{
  "n_mels": 80,
  "targets": ["instrument"],
  "arch": "tc_resnet",
  "hidden_act": "relu",
  "beta2": 0.95,
  "ema_decay": 0.999,
  "adamw_weight_decay_other_params": 0.05
}
Rows from block 2 of a small sound classifier, named by matrix and row number. Rows with one number belong to one channel. Each number is 500 + 50 x the weight over its row's rms, rounded and kept within 0 to 999. All counts start at 0. Numbers have three digits each.
After each channel's rows are labels from the 100 clips, of 14976, where the channel reaches its highest value: "top examples" is what is common among them. Only what is clearly more common there than usual is listed. The data: melodies that start on their tonic, played by one synthesised instrument. In brackets: how many of the 100, against the usual share in percent.
# convs0: first width-11 conv (model.blocks.2.convs.0.weight, 128x128x11, each kernel summed), inputs 0-127
# convs1: second width-11 conv (model.blocks.2.convs.1.weight, 128x128x11, transposed, each kernel summed), outputs 0-127

convs0.30:488484481478518497425571458466454496519360521459509512530494427516557535436550503482483494455498422540412524527407482535482500545468602432549497549484508442563552519500549456461518528440582499544407509445415426543481517437510326527461494468489534479449560547478563582461435562525555515493565477507543515475519458624456550418519572483500523486566530553591383438502504541467484534497507
convs1.30:558531449516470517460636537594486496565438403457493443565548562541456521539418642540506520580540500530487538576454508559518504553494487572577530549461514564534474496477490501518452529468457555515569493442557582508574510467525464521484516454450480449451467579457511560553515501575588564449458503543492546502546549369476581465556452410444527493532564540520540521609540494449500478445489
top examples: clarinet-like (33 vs 5.1)

convs0.56:473486451503520457471573567610521490453444543506501450409466489475529573460520424442528469528509510424460590540489451492531476466441476544435508534543555463573519499370546375427523521481558608497425537478455510535468525430416536554404551518506530489476500508482591541451447548502452527433514455444551473594502546615539496572565484585401450489516542484555507567460498531511492564466506
convs1.56:538500455523571476395506472532527481529455439573529493448469474451440440540512575469524467507467450506499535514504496506534493471459508416543514541586459464487491552497462519512448455549587417545499399496553521563564507562539502505528397545532394456447454465545498422459578607457546502533609456625502433464527461475456539541480557448596502588429532569441581502545468471448469402548535
top examples: square lead (25 vs 5)

convs0.98:509547514543467616488499421500537414565455543581468502520536493470387501517435520475460481596518594531543503472611475472542523472518481531492444475489530515548509653494484509506433439411572475456495668464485562522527512550501446468579436473411558538505492468467545496503615429513524510476452541490442452544450524517483442463496517569465437642539521541505503502440475492492484540477539
convs1.98:492480515407483438511568504512548485421468423469453500514445547513610505491433482470460412450493495581538497445568494494489565479509456622451551601532531489424425577412525458425424493529479466420501555525546557519467432487473425549426494483522487519417557604436526511528457407556482505542469498553609498432460482521497473501513531408470455484563494605473493557530515547481426476504416
top examples: vibraphone-like (38 vs 5.1)

convs0.86:471500479489426589487531499427549544417485575442476463537384501445520402517462517562515450495509602405466465512423503390598554591492491511465525500473430457521503429494511429482501521500511497472482613495516466468467432563415469508456481576535590481476499484478448529433521574490527501426521509514545538512481474538417493599438491545516438499487526475518514490493406413467563662484475
convs1.86:455516490414574519466489402597619462557475466508552503476421476475617504609572503475553585622515502472533539467522513589473569463512584563530434499501505503543433508487507490393450505471507517469424370486491491527568547593516478526465543460434500500509515484514499547536457452481519483586492495529505423456519568446521548492644530450421550521480509534572532487470491547467449530470529
top examples: square lead (49 vs 5); clarinet-like (29 vs 5.1)

convs0.60:454447530484486443455514504510523482541690417508579527495473561452476395477512491443493516475543481507635487506573456476451421570503510528504520537415528494496479445516487514542470436437550590370539390447427570490495539472490453569441543525502479487566433515510481426459472422548468501441436495522535581423466489485509464423438588491474513451567454468463479512466467508422558503474490
convs1.60:435520496494539489608406522565501494409391513516475485532526537515482568475478478360523518447463495493557500503496436456591502442454425484451522470526477517480432460468505482526439447415508507414403579492492509541470506475549404521487482486502433527565535493462553496548550381472514456563557372507463450529471531426498516519534598497464430502558422409485439381529479576554494502486503
top examples: pace: slow (66 vs 33.5); horn-like (40 vs 4.8)

convs0.69:486464404559459457508534458505549556543424480527477546418534424536418575468477422497490475554444578539425558584546504421558546571524542390452517535610566544422550486493437501420527515376546565499480504485524540551516508447555528480461460496394512428431432519494498461478466619446504523506443505499519572478541475493469484518525440542508504526516548560573448472502442534543535558596542
convs1.69:461529561414574543624472525504479523552514493435442508390522619484538464496502537554495438589472441546538456437496474493451529506617490480545546560459568521460455495535565474535510516491457542497583420594509559426484442530509512445478408605556492406427487493477460512489404556490500522486526467511390531476485539445484504516465397548493529484561384430466521525545490540503468508519422
top examples: bass guitar-like (91 vs 5)

convs0.20:458525522541456304511465588467528432488554439558487484476505452502437522438528484519684530434414512552504641582496478537552516571499429498511509482504499518499464535502509441401551559412505566447486448461502572441458513464434525439550528485538462527505522456527517506451521524537464599431463580477467561548482487509461444502488445478414554474496435508443440527503516494477510475533549
convs1.20:386475514509511505491484455533513550537493511510448430502472557453559517518665572443570499548564487429541498387502514535504510501457464549460447465465519511570403473457563510574389480562584483540521585460506481608528484493482447584506476502502426463491540424446522609536473448463509449550452424458488420441562504531480623442538462531436534465544443535456492457484413496541504492495504
top examples: the note E (65 vs 40.2); clarinet-like (51 vs 5.1); square lead (46 vs 5)

convs0.110:585547454516442408452532463527435481478396468501474578507510487528466445499521504523454528451559540511487482469518499415523465547483465412547528519509421459428442532506561439517544436489522468467458495514474483445580450484567491418582437475643551579548547454613458445497519540492594444530449515495413543481515522460524442567547507431568515435512552519501456586527411363500474497569500
convs1.110:439480457520486533446391517425538541474599541536511560413531534493518469480415467528486403477499450490522437473456432523430435491558421492514590513486541468511634402418466516444474530507450386471479476477511525398393490472559525419523449531520503489537517456474524507507455458446452451552490548448502596427500525549509424507472530602533527450515518539509452413521494493493565487414402
top examples: quiet level (90 vs 29.3); pink noise (63 vs 7.8); white noise (26 vs 7.6)

convs0.34:470473425498497536526580494572469447542405462425498458547559510485434485423462508424494497466453477533493507500431460521457478520510505586478450564431412507419454508527493435462573447398497472436462487394547446376565467472553416471477504425411542434439513458490544528498474479620470478476429465478438495508461463484492561451508526472468391534464537543571363476490482523540492428497554
convs1.34:441536416500367545382530495500529560442506432536435480515564523450544437523450538458512502609492576469483500564479623469553485428502446375523419443523456509501459521531392533596440420598462610489452513483416512518523567572525537475533526495470482434475476476541504394451509501531521552539549549515504386472549479532504506500481541481538477525497576474448504552493477458502470466480482
top examples: pink noise (28 vs 7.8); white noise (25 vs 7.6)

convs0.82:453522452567540505406592458517523519537414556401506549453432588474522470492554434413544478516530555548514516598449459468483582482422536487517470398481434531488517503517549595543455532365547500418465589454487530553548524516499394388429503461490455510569438541486519505493519604542545512522447524584499428494501495466517596549521496528434459473489525487519421483498516520476486591501467
convs1.82:446513595389514551579474488506482472435482434468485659473468435547559483549494484501528494482525512521558499433485468483518608480510408540533495543450555520485502469513610516447532507513456491504506531484587488543595477426480439497484472469584474417610562539467475532472453482514496568590582488534550528575523536490521575511445565465461612493464396514486542524602436542484417513491552
top examples: clarinet-like (70 vs 5.1)

convs0.6:477486530464520489473597432494363494534449534485553450508476449480546413567482543528547507482446433438574475464482497592514535460484494516437527474563510500484529580413455476510535507349456395435434539469541468506492466473479392585598482449436501459527427482432538523504471455488552387514512563478438458554470509523508505475546550539498422512459409555589411529563533470551552506510506
convs1.6:477481529494567492501324446496497422464608478421494470467460495511456390438427491471483487495567467523543545579427426495490438528474481553460492431488455415475552456507498476484622481494509449506476464495457472488456484484515450527391550536443412511543522496510544530531541491507464502404524469510518560429536412435497414524455447449478397542418476508462533461448453585470486569410563
top examples: sine tone (47 vs 5)

convs0.0:490459391453412523466543474521480466496480500507577486532487526465473421546440460464557561506518424539424537494468447460491498557478522543481407494458509543514493512410650508451461488593608524462507529435504470430590555429467493556440439413473433505449529465447545541426482514444491518511472530402533428477486517495484471469548513540395495550597554547506603479539407468493443432426519
convs1.0:488495491497514507484504482453568565483510513598424562506561509482508465495489532559482442618496497593506549515536626522527543445536444383517538419549543451540456529471394487472515469658530480543376459382516524535545478445488528399518517447534518443457461448486505438482502561490488531506522391598551440550594501446515470489511505487579462457509497558491526518559520439519428495469478
top examples: pace: fast (68 vs 32.6); square lead (36 vs 5); muffled (low-pass) (29 vs 12)

convs0.66:507525551525466549538471565509415532515497560535476482553550448586637478428487490446554497492554556508486537438484538495498443594524416437502431516530483552505492579469551506494565495464479446447592536484457491538520548453382527476447546565546428363510512475570552516523513516440462448522492589456459502548480387567631481506391480499499513468498461476445539596504536531485429517494426
convs1.66:427448515518506440467432457475535459500500427506423414450391495424448498580475413560407527438529353524564559388473488451455474406616496521464469451431512492491552490483468542610453540575489484473487522530465467558434459491487482580523531447450523533527522496497522522509461419472487500538483425484383480445461508478536537466458413573496517492449555540507534404503440524528450500457530
top examples: clarinet-like (28 vs 5.1)

convs0.105:546502470482423478528518357475545498584480452506413479500501429522612566474552505556504493391483569466464559411478474474555598433422529587525499511547538479541574554498481500515486455405589537458486506478556479554522460459526518477573450536492432569517521526528497445521589601504476451576464458389419573459455483545506484537552499504550507525563468399500447493487463503515581510553555
convs1.105:467453460526534499552522467490433410586497391435607445430395498464394503543479454489455503493476446475396462499521410497404440565491383468455422406526573531563505395496508478481492516416495437512474537518456505484499544548507515526467446488459530536518521464564452419413454421487457444536458539490534482519463428457484528454469504517496498523527508511507547449501463482454520441437346
top examples: bass guitar-like (40 vs 5)

convs0.3:551487510580417510476523574467483457475502503540492524472512456567489481567512555438493484545489426526482462390546559479374483537524475566474387505537474516422504505443568498500542575505478414507417442543531489518515427451409507493532482450539426553518532523473564529417504455576546480567452486502497497442498478531460508583507612436458440474443488488548502449656478494339551484489457
convs1.3:553553556505545445489540523548499642445443433541466492507526533587519519486557392537567472514481436580478552551520564554387518498532438501552616503435456616378423515486465444422482506525523464531523507533493458410447493484514462557520535466492473467508517553474519507482454547532514490486501585478535461467510626456511476499445598555494528541591501468508459593448556500488579583520507
top examples: square lead (30 vs 5); pink noise (25 vs 7.8)

convs0.52:453572451562460426435546536473484499506397564478500464494510393546501452573459484495473464462446463592431525450498438564529550464499483441471497530385472547471508588509530570502482470417508499467639475453480489590536500558513479463408430479588476595490547509537533532529562569490460457519401512427392566498476478454570455526482487517461496406478526495554430527409529533540472471520559
convs1.52:489521454460527515420499533580478569589544428471525438477422482460577477523560421484532476431463476405515385528567437522489463511424506454576537523524519642500464551454480428613500522482488505531473483517413463506475540556466584535574567545466484545484491444503437538584484522448435494487526535460527537482493564544564513514419490507552536515400478560500538503477437427490432436591396
top examples: plucked string-like (39 vs 4.8)

convs0.109:573548518519565478432584448508444538488422384451516497463588470548430517523427516483446506486537441546442504491507381507576491449512495533527540438496428439542569503513452513484517588430488453572397442586571443460541461470468356587552501483564506539510537486471596555527472481498532472530482476518543550445480463510458532477490619585453513500434601486552475515476494514578528503506449
convs1.109:544605546477492529477507542545483529530470527523520472556471528482559487424470527532486477462410463567445529550468454571473439465453557420491571524549500443504499580487445500636552457440503637479520477466568552482480508521476559490541558448432485425477478493442446476437540528466456543452496462470474490497468500434393524477410374349516478557480436515538548517406553492394455510464512
top examples: sine tone (33 vs 5)

convs0.45:464505485467424558418487464405492394425526477489481462503463442479585528551480487513448525503475565579484565487377496432581492454556396428537531456509511431504433494529484537549511562511519496491465499476529511534428525510499461533432534477581442509477481496518597525384545544487456489703456498528510499477508440566468496416491584447480540396549542523466479531489496565539487575523541
convs1.45:505447531495447522485501469544440535605570527641488477522467536567516481546588415496508545510432593493518444584463444526418553563617588548494417565447483542510526526460404507551473479473394460501518496523522542464552473544437503521435439435554566545506495537528472558376407513442442446483446513511479514551486461462463481627482430490485523460457532485558484484472510472531439462451502
top examples: oboe-like (36 vs 5)

convs0.50:503540490532528431445462493458552507537477517527582490476543488455448596586678441414434448520507484445474621640448472472476386495480503504556562515441571507522494500509490524442486447503546458466498422511489480435473509546405517539487586482510495481530544449505538437390520510472554500433496535496524470440508429497585561582540565565509519561459473541585506532505415505549528448520497
convs1.50:468531418455534512526540542456538555473515406439473584504438518398536478477538629481550522514515531469487436540460539566457520474456465479504513560538477560479421545501528561436503571530500536443451495497551594635497480516590473498479381465512416417551540488516473507434492555446458583464542523469499488584474494489437508461323495435476499521445501457540542538468499550484501613491459
top examples: vibraphone-like (35 vs 5.1); square lead (33 vs 5)

convs0.115:524402513422415444547423537531454483470465467494499444471502498500533504479452560493481526608516491491398440519502464546468523487554585417480519483494479464477513637553551514524487443430506487449456509441519486426625536422480464555518546485493563481566530511548535413549467534440467504448565495491456511429503462536499572454476637582502550598485537482585464580450471497603547485554425
convs1.115:435499490462472511503502402576545461482533494521499525472516527457470482450424462444465604545438508462590509437459437535498535566583516536470497527494539484500457635486522649443473429519386462482638580548524516495472492540552481448500568489403428411600515509507536521509447456530487519487465406524474458444517439521512461536591454486457505535494491590486474425531474486391515529482539
top examples: oboe-like (34 vs 5)

convs0.108:600441476441514490541515506523489484511411530456490476427588439491379488488520491511458523561471451548335464475552523542489527528458536539502564553453412522540582393586541410456489484504588539504417504503534528497528409475514528357553431433532616456543553457533472519487436542414499508487520500562427529473528550573461471436463510494535509475491536518557513491484482441505535457465444
convs1.108:459516517490506449512463421523544446542500561495506548502404527583491500527439502573480477479537486506531424478464487473487519635376495498502542441531563487440487497532508507576523484429583466510581600597525540436532500525564537560522622585528444529608501459585532507477514443460478499413414502421458542429456438447555587487495474484522510520468511476467561430494515528521555440620556
top examples: saw pad (26 vs 4.9)

convs0.73:561467441531477471513483458632568518464530476520520521456543515507566474437554559538535565489483457497463523562429512461456520464594462487484462442523528497586494470549486522459498631514558473502553464511534533452475551599569508657527477503543432511483510501509404516506498502510428497496491437583535454385521575554559472468508444532441529526570595574575496491609502463408581531559528
convs1.73:533571489381475547419476484514513485452445481438433595513539528522372522434547617565561523487533491424502498498401453555511426503454485514410449495518404470433539481477524491494490472461529536478487563484516480445608575525553550445459448537494508420469499513496509530458536403528541463536519536512482555436429486489461553486464384496490483393474557442533608502480466536577502526596456
top examples: quiet level (84 vs 29.3); pink noise (55 vs 7.8); rumble (27 vs 7.3)

convs0.112:537496455504502464564560563461485489469438508478449481503521457514457443515514562468521444580434575466460510436419417493513563568557605588446546485450474504403459453445591514455525520461613551517499499482512510566592459514523408488414496494538451479400492463554492583547504597427524501516400449421510470485500518511460528501447381562382501524506520530525481587577545495513540522498453
convs1.112:475551521449446558504489576473510508485466548529559483558508548531500524399463389568556519500412472374522433442532520578574497450463496567455512519517438531438556495506459454648509538465514505480478537531470506431401433541498522490474535513410482440478486517466456413515559519577390472490582455499471436478514544609536503450466465551410505457506467517534491553550388539550553546437469
top examples: quiet level (78 vs 29.3); clarinet-like (26 vs 5.1)

convs0.7:574370464573506420478511469549456530457491500462472391495503433523447547510421494514502529459487527493466517468507519501603398529377569444527469450529484527549498440557477507401568523432513478522534399538445435500546487463540463513456486501452546420460479516496528557475525520547443506497420427541508533489491617621437504468540394531487523462490621520465481578516445534417477451467537
convs1.7:501600512480454498512582440509516432578515458504525561499393480439511477435493547451526484552471503470453565456590475522560399540407538554544453596468492595554455489475483458510464441475551384451478560528559485452524486477515439422461561401415480532500532549490479538483618500530571441455498470488446480453553479369472533515441462444546501501436539515424498459493559465533599542521503
top examples: vibraphone-like (46 vs 5.1); pink noise (35 vs 7.8); white noise (26 vs 7.6)

convs0.28:508490486466450486494590482513492485491450501570513534502609467521426484421484428456425520445501495440491544467456469505558504591499418490546584475458504431426501539503449547573601509471437495497617475490523371456468443465518494447447439490447579448532548509457451565512521519509497506516529512489547525398457336483439467492517498575441479559460510545542529452433487493480556393625520
convs1.28:419516438522564511553505551476449421535424522442570523575463499555456558494561544477516517529493373520546470556562531434417437509450530534523543559525456576376451491489542463445509488517413541458443437544440504450508537504493473445528483542433493515441505559534484462516548421544433594598521549506501497486513546533502473602495426589519512394492405530550497569462474512637491522495493
top examples: sine tone (39 vs 5); horn-like (25 vs 4.8)

convs0.91:545508495532455499569533514479509387528521377454516525478506537620475512512454456494503515503487559516516404539633429507594415511509484465527496529443454457493474498452551507492500494488693432514461513502547521519547464458559471505515493541440549460548530513446476533340475466501405459488448488433521502470503620493476433464489579432472538566540485439468495559579481516554463511476440
convs1.91:499535513567519522443525610468486493535491485556453526520532556499546464489468525442490511505537560569466370601419499527497501671529475544501492467508506504489537500564437503559595527467500434542538459532520449625498502502657495503515442508502529619494462470575533517479490521500506491455483537517576499517504441534450535488632483599516461497465522446595531432397544448504455442459495
top examples: sine tone (54 vs 5)

convs0.103:576542445489555485527553505476464513530326569621385524457497536619521500517456532554418486470490496442469459436498483514494513508434451614544506478500467408480529526464502549539625492472492444468496529489538509560477496523418453467575437561525548564511506512526554510526531553452604518462500520444446562552418429504570423522483531466519511536376511516541537543527450553437494473526531
convs1.103:574496572509506452521455583448445499390447515452536447569452465458507469498477456434414505438505484521401591463563445484486473410553472472349554508517412459469603475521474503500542480493491506455439549456546519450407514464550425475578458599498473515459520402440461392478472457485412477504524493535535476561458454478519524518426569397445468502466499508449449513531490490540541464427482
top examples: saw pad (42 vs 4.9)

convs0.92:403480507463535528549491503509456537503499471467405468449485430489492530511542590482480521555483491527471462475495423522474457580520614424447496431436557500456450450488532457644504546338516466423456467426584518534497410594485506475427469441564478483581526464579478490556553533474427469508494524485557543472493514525485441482490466423484638524544450542445487486474462515479561554406536
convs1.92:378493560458486498482452466465508513420401445512481460549559590435466546421497431463522446436515588466619526532476478415556412525436477500499541512545497479557429484565512567472419500461554519522527564525462476571429495595483407566514518441500454505609480513492546485428512408495449525498522433534512416460407606508453475529546527501504361484525527472505508499511490508472545527447529
top examples: pink noise (25 vs 7.8)

convs0.111:473585419570524457495504470480483477519637386504457549468472509532468515486483539616416544492558494480461514522588571514499487468486488489524507495545352529508473469489477485458475452730527526539510461497507501515529492499556505497516556489503510498415497459490468495499460394464490457540544466518504450513569482516415472418468453480509506526527429461420603565403508410484471490576479
convs1.111:502524476514510458499531586471514553515441548509560445534517545470513546512496477542477395467511481473391569544513500525445506488453514442526467410507524513463444526400463492491481540374475553419501472432548461417466458546407494483520566511538599531384371468434517442518486453456506464460503477460531426504369589558516480400462429596533487511520495523533493513472450424503579451569462
top examples: pace: slow (77 vs 33.5); marimba-like (65 vs 5)

convs0.43:502495513507475521561648556520397442516454540557592498515575518552452481490509531552432490490465372537525465553531463578480486442536492520530471491431532484581518596432485438506462553433511514476442551408529546387548509504434429506531511560453454610475503596504540465508455458497607474478524525391570491551449488504512514535413475495479444513567513524553447587527485536471431504492435
convs1.43:531458494508489481558457495435515529515487498414489498495593602549479525416430629428487443411476612542456492512501400480602538469445561600498574572524455408541455475476515531517619498477503535561544445499526536490466524572514524553511513572534442453430512543503540499547436593522457521506468536562535542417566450585548520527521518505524517536461474474442566428467585466495525449570507
top examples: saw pad (27 vs 4.9)

convs0.74:504486462485504585414601514554473480530370523427428534496596370435438499503475498475412421520464565551459490472550555413528436529546547537519514556491446525459541562461564483479551481497509503497441444488501478479523454541446448385529406493470563552544542506487534573558452492537489437478491527463412593433461538453537537494478590523433495487463471503526495566549493590517568450424437
convs1.74:618512478435451421545590541443519597487584463563580582493450500562467515431454427419485448488516427518468467413486494529534485511464513486580486448447464518520572436466467472504487518478576551492548487608570422483463494416541524529622552453565557491468501474542512434506513527385527507508578538462522464501405424482450468516485434501546466462459571542526438488522514458488460524430587
top examples: bass guitar-like (72 vs 5)

convs0.127:542404507461585453467587528539455504503432441496482499531559451383454520454510494512483600486538513531461416529538488538501492542422506477495457481500484614461513568439516454510591435431428525515462452455506381484483492514573476543489513509548377452571488494464540580474580571530532562523592507509523477519495537588533509514371517631447451434475424501531506587508465491463503543527490
convs1.127:426569445521446474454516554470411390540478517563660494439598500603515449409495502453547443571476394503456605454476546517511539510533502495515516499478450565557526449442429484516536504519491462531508515445475538522466558508464506513499540486433579461478507580539551522508610506499477506410491537503416496402489515400532425481511587433509516570518526525536428510501473488449493614471519
top examples: vibraphone-like (27 vs 5.1)

convs0.116:534429591581492511452466497520459453523538533435525526527414475518502482435461466422423526534537489518512500501525469507473449488439456420454562472432390404474445425555506577507546449433559458524533391546527396504498456522562554502558464431644392398539499504585493469449500469539513504469407481557500454462541503455512474519551472555586514502504545480568514590491500455484527483436428
convs1.116:447480526539543487584470421512519490397501518495538563560463475458512544429573507468498519431547457390540513545498525523508467633502508495462569446560541538533435540472545557460439466463471531500474519640474561515486515618506565538554550528455433532517545509529561413514443474447523485504479418529512420459466500565479518488603536518535430532445464388548511512536476476600641543482489
top examples: bass guitar-like (61 vs 5)

convs0.39:357548488563493476520618482455525443546393529544502492481494516558499554582459551456389566487404448572536481474507498559462464500531444552566496450418457498448574576461453526538517486442549484501411459415482521426464552510487407479500467385488490510474537520491528525615544622525539561573513502500486526515506460494499580550460521424572518484535495470496416559505491522452455498498428
convs1.39:655527554530490569515503535490421605576480609462502475566558487470542549501544469523539486592509583580480492517523488467535532421455576548597585576554492455622513483558565560504585499458469583512618469487475533479489517437537491561433512527550559565521495548518444602496497523541480499526435515460591581508512573579569530461517490496440541511515484513505496501479541486542529456508516
top examples: square lead (35 vs 5)

convs0.125:555388481483483557487556555598479436474480461485515613463493502501631546561469499449508489549539476481499466616574519563502510541400449528492489476463524487457525412497497592452544462465455528492420360392499463544551499498503477504454530511484430491501488527462494483544620484525478538461527465471457577452476421516509518490546466621402506466492572507529475502549446391588461457515498
convs1.125:458601480476438561500451427521468546490473494476549535533499421418452484480620372458605491495504497424517418541522505514469409508632467508495541505439513487528506467472508596540484534532497533463568436503473566530529437472457424543487442483507510383480487495523448487567511586484566461468577481499485489521546532463488376469529481493456541473464488519522539583446529526466570656427500
top examples: vibraphone-like (31 vs 5.1); sine tone (28 vs 5)

convs0.64:502503416480514532519493554518554532505415525527545518475492486513496550547537570478529489486474558586487543468420414521572556483508551542436522543576586513466494440478500588491510564364513504402483484473574553534525605573502356477589471521511591550523412541490565489569543549422442505545499457476556467537488503498485545559607437484490529543577544490581488394486459531526509515575509
convs1.64:442522468464472494401460469407468445445460452535547563482482534440484462487415427521546465512405451429438493376450428514460538525402492548432525513474427465457565517490502512491479495469445490518493447518546505380485483445561467454501456487549419392430490469401481475442431491524534487465526515400495520493411437476498410447424474509479468432455415533597443529495458541419467486528456
top examples: clarinet-like (26 vs 5.1)

convs0.83:444472469520485562466470519412499456527498535552518513435507515449537546549369528602481549459489494590468552534519519486500469599599438456477478575558490480514539492506469593406492477495491474489506463534533462493532594476545434538477579512464459457441479475465532508520546524557485467542434438485486487581526431444516500466550565629398536401544436448583480569516551595486478609478589
convs1.83:607492513588513485506589488413474547535483530661518493491506521510457528495507439481450521552453431469527367509443405467479473420427526572467525576412537452471507534475479387629517549490457470509440506522484488474421429574481481529501553528499515484459557507515371506507515573459541467453471576508411473543529519515516469498502554527509526516546430484543503557421468543478599521489423
top examples: oboe-like (35 vs 5)

convs0.16:474474440471478528474582519440509490517344500635565521507534468436506447514414421455539535535547482481534513478485542395519503506534404459560515437365490459520505551494476516459554540371527459542486497445481541415441531506455476558534567427455475480521514564505501532512458528467524503529590498437516445417539545548603459514406537424509520525505536468498426554441529528443447408524493
convs1.16:386461537500512572639467409553505499462517637424489518578568567560499515379550473459474511484516553437610572451488452517573515564579509561516509508506481502506479522486600488559424464458555482503540470511442516623484442520524492499600619566512449478479535463478559499495477509523451520596471538439569486500488483551510448403499487561499480505489476483502507466504585490564523516522477
top examples: quiet level (82 vs 29.3); reverberation (69 vs 29.8); pink noise (32 vs 7.8)

convs0.102:484482568477511499533523484480503520467465549500531544500506502557497445500514510404482503509457429484645537502417466540465593493509426606393588469412400478563533467436561485514537562476520481460442450509478510496492485545492384473504448613637508470584475563511496501550491465528482487488471426580556493514451589468493422554562471419512467478475446496641584500474516498477468535497461
convs1.102:496506461471586500477446433435498522456431479461481512543538482504431481418507544514460556471502542467449500483507461501487533589512507416547472488476508499474497512619506474480526344454584563575601591584446528447617528546612451531522588512413513412536441472462473494455483503505475547590439469489511507442454402544591492456477515435505522488466510500498469532560484475511489543456636
top examples: pink noise (44 vs 7.8); white noise (25 vs 7.6)

convs0.1:520573478560509454474638441463378456526465474407535451535475418360420431537489403514470448515485491588460521572422576480485449435466518476572454504508543517491530501464481438409527478435495486483449513457535486412510491380447487436456492450498572462547485484544544456531578484542556483499435491446501539458443509552475472488481490500524444550497612541485388560507435483475489462500471
convs1.1:480420537451500532564489481474483560534538558453527494461505441559436555480510598509545545552557473477506589420529516494601540515358506499443406525438548509568471580491635520405543576557494550422510417496470461567508413502468495396520515477572558434571586559514504554465541505495570503496490483507494486463538470559494462558499549448555494542542367464489487566510506505461475479458481
top examples: sine tone (32 vs 5)

convs0.71:497572521548523466502571494409410476586271545512526541476471493460445410518499538448443516497473526409554466466498483472552507553519457594564465511478431476464571463460460498519500496402450451534527463536480513525511469469488439486496504445488564503471509499422515482489495553500549549553513472467365496624452469434518547526517500564529442497453535495601383498439471492470486486468577
convs1.71:514506538505465475486429492525470552412415510530483430629523483504495535487481447482519488555465433520489494434491536482416499404487490471470470517513457555428441458453525531489448467420539551557557484575443507505483403575490433535545464542492603425460527475408445417506455447518524424447425538443567547504432426485561569508453563483471479466594468485572515459485582427591597523470415
top examples: saw pad (36 vs 4.9)

convs0.12:463487412498566488498633456463450459509393501462464463513491442521468430526497498569567488470554483543512477530376467544554462485446414515604526543419436583482519444542528418505535450421471517459500451387420376526483554497467450488465463446486518481496534490523581520532565611537520491451486496448533526546510429513509521431471547504432504375455553509551441479527436469511424502486455
convs1.12:440537463526508434450526496564573505612480530506545484547475488493604502518512447519535504551520563461547582533461554495446526609468628486629477472534514473588393542496591485602405481483473505555571510520497490560536487557476511550547591518503526564429523512544528524457510461524435558448507561482499524515468541541498554451427517488485545495536429575534544627457446476388498525551504
top examples: clarinet-like (29 vs 5.1)

convs0.107:573503504598538572663523415482556515435422408472465573464483520523491458510445522550579551482485566548556423483543516550450478499438520507455448463517458503470473583505483455545552421486459512442483562528537424528512580474480496499496553506479550513487505545550499570525605482491447507467464472518583469563510517484502432494390575575616467534576516467476569550548505490426463576420563
convs1.107:442486523507457514466507467548537449486487488520511546444420502439461451431408460427481460494518450483528521423455437480401401428415520480393553528525451552541533501485562529508413477500473449529528492554504629470495466496493565578539535578594419435482516428408521382470497403472497463490574459552554414424477511535511512476531517415439469403485498504460497479462470475519544530484397
top examples: sine tone (35 vs 5)

convs0.46:543527524572525522468585509545470533526522503336487571512494488487432503465412362374410607527442463501514509460537509436551489502394433530623456504502367490503499508539476509471519460503475410421562516544468490440522493483557551443515511510521562480572527482500395482566487510500471496530510523503587572382535473476452512495497555445464498533492573513436530550492503488513526463447523
convs1.46:438575490484519463593522512447505536445482572449550560479573499552419488453542506453506425520527498583503502530594526382477513584509598482531446504459507527457513596512468470496521480529526496494404480511500412407493576506481558432543395530466457524447562518555480445402516522527577494607552478507519488391462511575479549543558569521589535484502436484561510545403483513605542499494475
top examples: plucked string-like (31 vs 4.8)

convs0.47:564533475542519391491566557485493484479474541487450502517598432468497520466453539475583491446424520542433515593549502498478568491518383480517431499459424479610559476513475458440554533511417467504549465498549550428363551450594494573434478498545497417505510524479407495498474404509476507539512522524499521435467493549466480531481594448449498470461551422525454518578480472561468357470556
convs1.47:523495501441491576569482545498510451479474449439466488477412454436512511517669541526503524535472537517523555408524491474476566534454452516480467532458472492472479441446512564522467578545539442506395474426506496428548554510486418439550348504427488501479548433480535514523379502470431532542472499429556485521445537465399531508399563531509421512487472577458513522390549474550515442442459
top examples: vibraphone-like (48 vs 5.1)

convs0.38:514550498477530399535602533459505475514403575520522435543474475534475461493588503420500508495526539638483558492499425587468555451496611419463485514476485484536525444446461421461476530432583501476419493464465561503492546505548370460418528439468488482478460505505566600495422543494521472605423526440474454472463535570546500585506490466506458552512430489564501484493567549388513530499496
convs1.38:519556595490501538453425516564469482495487468437509569503525504625550516512398505554603448556437465390573507484462461538508580556422375549490560492575545485505518465540545498510513516508533519525476513488488461476564607489551532485404492472535430488572469551504477457487504517602525537391557483514558565489537480532533548521436586515545542420544481499439513510645497599518510522487497
top examples: clarinet-like (29 vs 5.1)